{"text_encoder_inner_norm": false, "optimizer": "adamw", "beta2": 0.99, "lr_schedule": "cosine"}
Rows from block 7 of the image encoder of a small contrastive image-text model, named by matrix and row number. Rows with one number belong to one channel. Each number is 500 + 40 x the weight over its row's rms, rounded and kept within 0 to 999. All counts start at 0. Numbers have three digits each. After the name is the row's rms in percent of the matrix's.
After each channel's rows are labels from the 100 images, of 14848, where the channel reaches its highest value: "peak on" is the class under the peak; "patch colour" is the nearest of a few named colours to the mean colour under the peak. Only what is clearly more common there than usual is listed. The data: analogue clock faces.
# convs0: expand pointwise conv (encoder.blocks.7.convs.0.weight, 320x80x1x1), inputs 0-79
# convs1: depthwise 5x5 conv (encoder.blocks.7.convs.1.weight, 320x1x5x5), a 5x5 kernel
# convs2: project pointwise conv (encoder.blocks.7.convs.2.weight, 80x320x1x1, transposed), outputs 0-79

convs0.253 127:506479561453430561578543460494463472490470470494522536459458543550491528443528515439421559545579439451448541531501502523524481495536514493544558467466514480497511469530506522509517455473587456477509456558463538523465507565526476424528550512
convs1.253 104:548491446464500599519455478475549472446472486483457439523521449459457500504
convs2.253 113:541449487428392576528501522505489505556506485460455561546526565500539598533489523490512446505520514500515516498521525509523576508424484514430515504485575500521541476535528435529485490567477452426474452508514532503542472480536424479490476461
peak on: face
patch colour: white

convs0.234 122:507492560453492568507552519537553540512455514479514521552477528542430459557499415488512601514508409529470509583513493521456527526495504504481501538489554533476457510521458479507475505506509392470428454495515457488475522466596457472491458486
convs1.234 151:523443468511502534449506518486504409503528412463484524503444473530510421476
convs2.234 128:566555454440544552508568528509450515496484502509551494472471504517515519517499463548471469531501442414536511535507462502447508508554449509485584479552511518431519415580432527520543483504463433490420514513536463491440518558484471548465516469
peak on: minute hand
patch colour: grey

convs0.312 083:506573530497478547494472575517470573497498419520506414564548535435407447534480477488502511496487519504601509540482456446474503483498455554479548541470492547469493485479500473540462504540508562521476472476439490538499496466501503594515450442
convs1.312 054:463535500504490523512562495559503492568547567503481514519523503509468541617
convs2.312 059:438492485497474491465522506535536431505558486468489520535462589527549459387540434510491442586432496434472544522505517519530508534480515473530420553522541512446501550581471453509532486471551476457481522556484517467546514515524526535457517505
peak on: backdrop
patch colour: grey

convs0.83 118:455527447535522508429480442584562516449564602486468531492497436518482555497484506469508452509494517489493483467435531517531491436452543538501485573551517439535514512472489546507423533459453568511566511469445492486465480480424523527491530521
convs1.83 144:490497473439413475521534526449428530540522512437456507469479447473493472453
convs2.83 133:530511478536525503516485438596523577483529607478438565469487472554513548497534512467485516445503538470506437499396510450515441436460493546515501575531505419531507515478466524551442459487483490442510490509546478468445482452499509497481480501
peak on: face
patch colour: black

convs0.37 122:441543459481531533459504526492537488477484536520516470611472546535558542492540475444541521464445481481503438495458597510504477458418540512499493507482441416448600491559486504543440514501499490446487504562491512475523496518457456514482566523
convs1.37 117:432472466518511536549508506506571583486423468513546506468500473485448449486
convs2.37 141:453493508498435479544526465484465473518483442530479501486485505548525453472447520504605463561439481575521547540560502448445542558539458452495508449499493549492455515481471473506513532528448578565560501456495474453513563522439583480465500484
peak on: minute hand
patch colour: grey

convs0.108 080:479575495536477494482550533492476545465493450480484437522504499397460419549501521502478554497482568488525516518499442458477498489478497528486521437503467531472453507477518504557480480572461485547519468490467499616491443484429557602524499442
convs1.108 062:513595556469479497536524472453497537541525549510550562486523507560532474445
convs2.108 063:490525592498482539517462558566492483539520526560507497560566534495470539439460457434456512599481455453465458538500551524514493483515430511497483465496519481488481485484513467486472565479488493515523532552445572553457483507608436534472536472
peak on: backdrop
patch colour: grey

convs0.275 073:477557521494469575480525522468448537517454457487543435562564455403406455527447525479519534505505543520582501492571517515478547507500455526427499501473481475483502505504563458540483530505482508507588459452435521552485484483470511522515449446
convs1.275 078:510529470509461518582552546527505529539486516447447497514526488473548554593
convs2.275 073:535540577517519526524425511531509535477544560513446546496478528509527538435460495507462459462445520468492422516383604490449477443469499549547502533474527493483481490493519436483524445511418511523534508516547511458548534462447498488456521542
peak on: minute hand
patch colour: grey

convs0.282 083:538577525516530517422540524523501552509567494481517495544535474474490503505529511477493559498457518499550517516569459478441545469473473506452515459592497432410466535426477511519516498525437511536537504447502473511478438532394522583489455478
convs1.282 074:540583462445486507503469407555509465465466490483507498468510410485497510520
convs2.282 086:528528417528515482465512460490540508500455530443554436545487556531465485421590470468553473486524466485524551540478446538532517529468530523503471501514530489501549523493417459573457461552477480454453425531580494470541507466533528528581504504
peak on: minute hand
patch colour: grey

convs0.59 112:499577532539496484505534517449554524465514467517524460562522503499466431519443528519454469466544486511464557481508565484505462518543517537454466590484433522429501568551499540474473499508474405499529514521505444612484481438464491490433485472
convs1.59 113:432483509578532494431477545518542516466450488442415492494476531524499517461
convs2.59 119:521405519477473557585489522477504512545467501466509467498436512461496495438493523486534578440504541572495486470544413528471567520469503533531488464422527466552573478582565474502451487540490513453539461477544491449459550508515464481493489523
peak on: minute hand
patch colour: grey

convs0.103 103:499446448518538530478529453548478440507504515490539502491468473447538546534519557448489517548454614572468484482514431503549482470567537513526458426532521517563459480464466510485483495533486621485536449549547451472513469475508494527498552467
convs1.103 117:446528527419440429467551546499484474479499517486525500438455440493486470463
convs2.103 120:510478470462524553548482476477492430551506507423534524479508553472492509418500564494483441518489583506494466493615471517487480549501524543534531529464528516565451440496438486577475470573511567454472405473539496499503536475510472476491519521
peak on: minute hand
patch colour: grey

convs0.5 087:526584562484496521475521563487472567475451421517515430500494483471417476556488489483522547525500535572555527519489506447437527481450501546501575521516482519454461499473489469519525557562462526515517474413465451563514474515454532553453445473
convs1.5 047:491553485524442559533533523554558429554516506576495527463480500455539498479
convs2.5 056:485573451467460503475492578524517506510556511488549504545502541460521472465578461491472435604554501431428549530504527492522540537512505476475474503478548543427570541518487444447478490509533441460471551521526575490565508468547459513490510476
peak on: face
patch colour: white

convs0.155 092:505537483542450519470471504494491486601520494491452541528544525461458517466529459555367468508491456462511546516514472408514482594526495481453496552517493483463468537456451495534537527477408498502531546476540530496531561469435456488538469488
convs1.155 108:488412492499477544492427519543555523465538554478498457476527451536522445458
convs2.155 097:552456506523525528530435539481512568492483514481515473529478474536521449508496563445521495474443486537506507526440444535510545519453454409593437462487487464521455556513548446517491425460560488428462452567484511546507560477478520558481462518
peak on: minute hand
patch colour: grey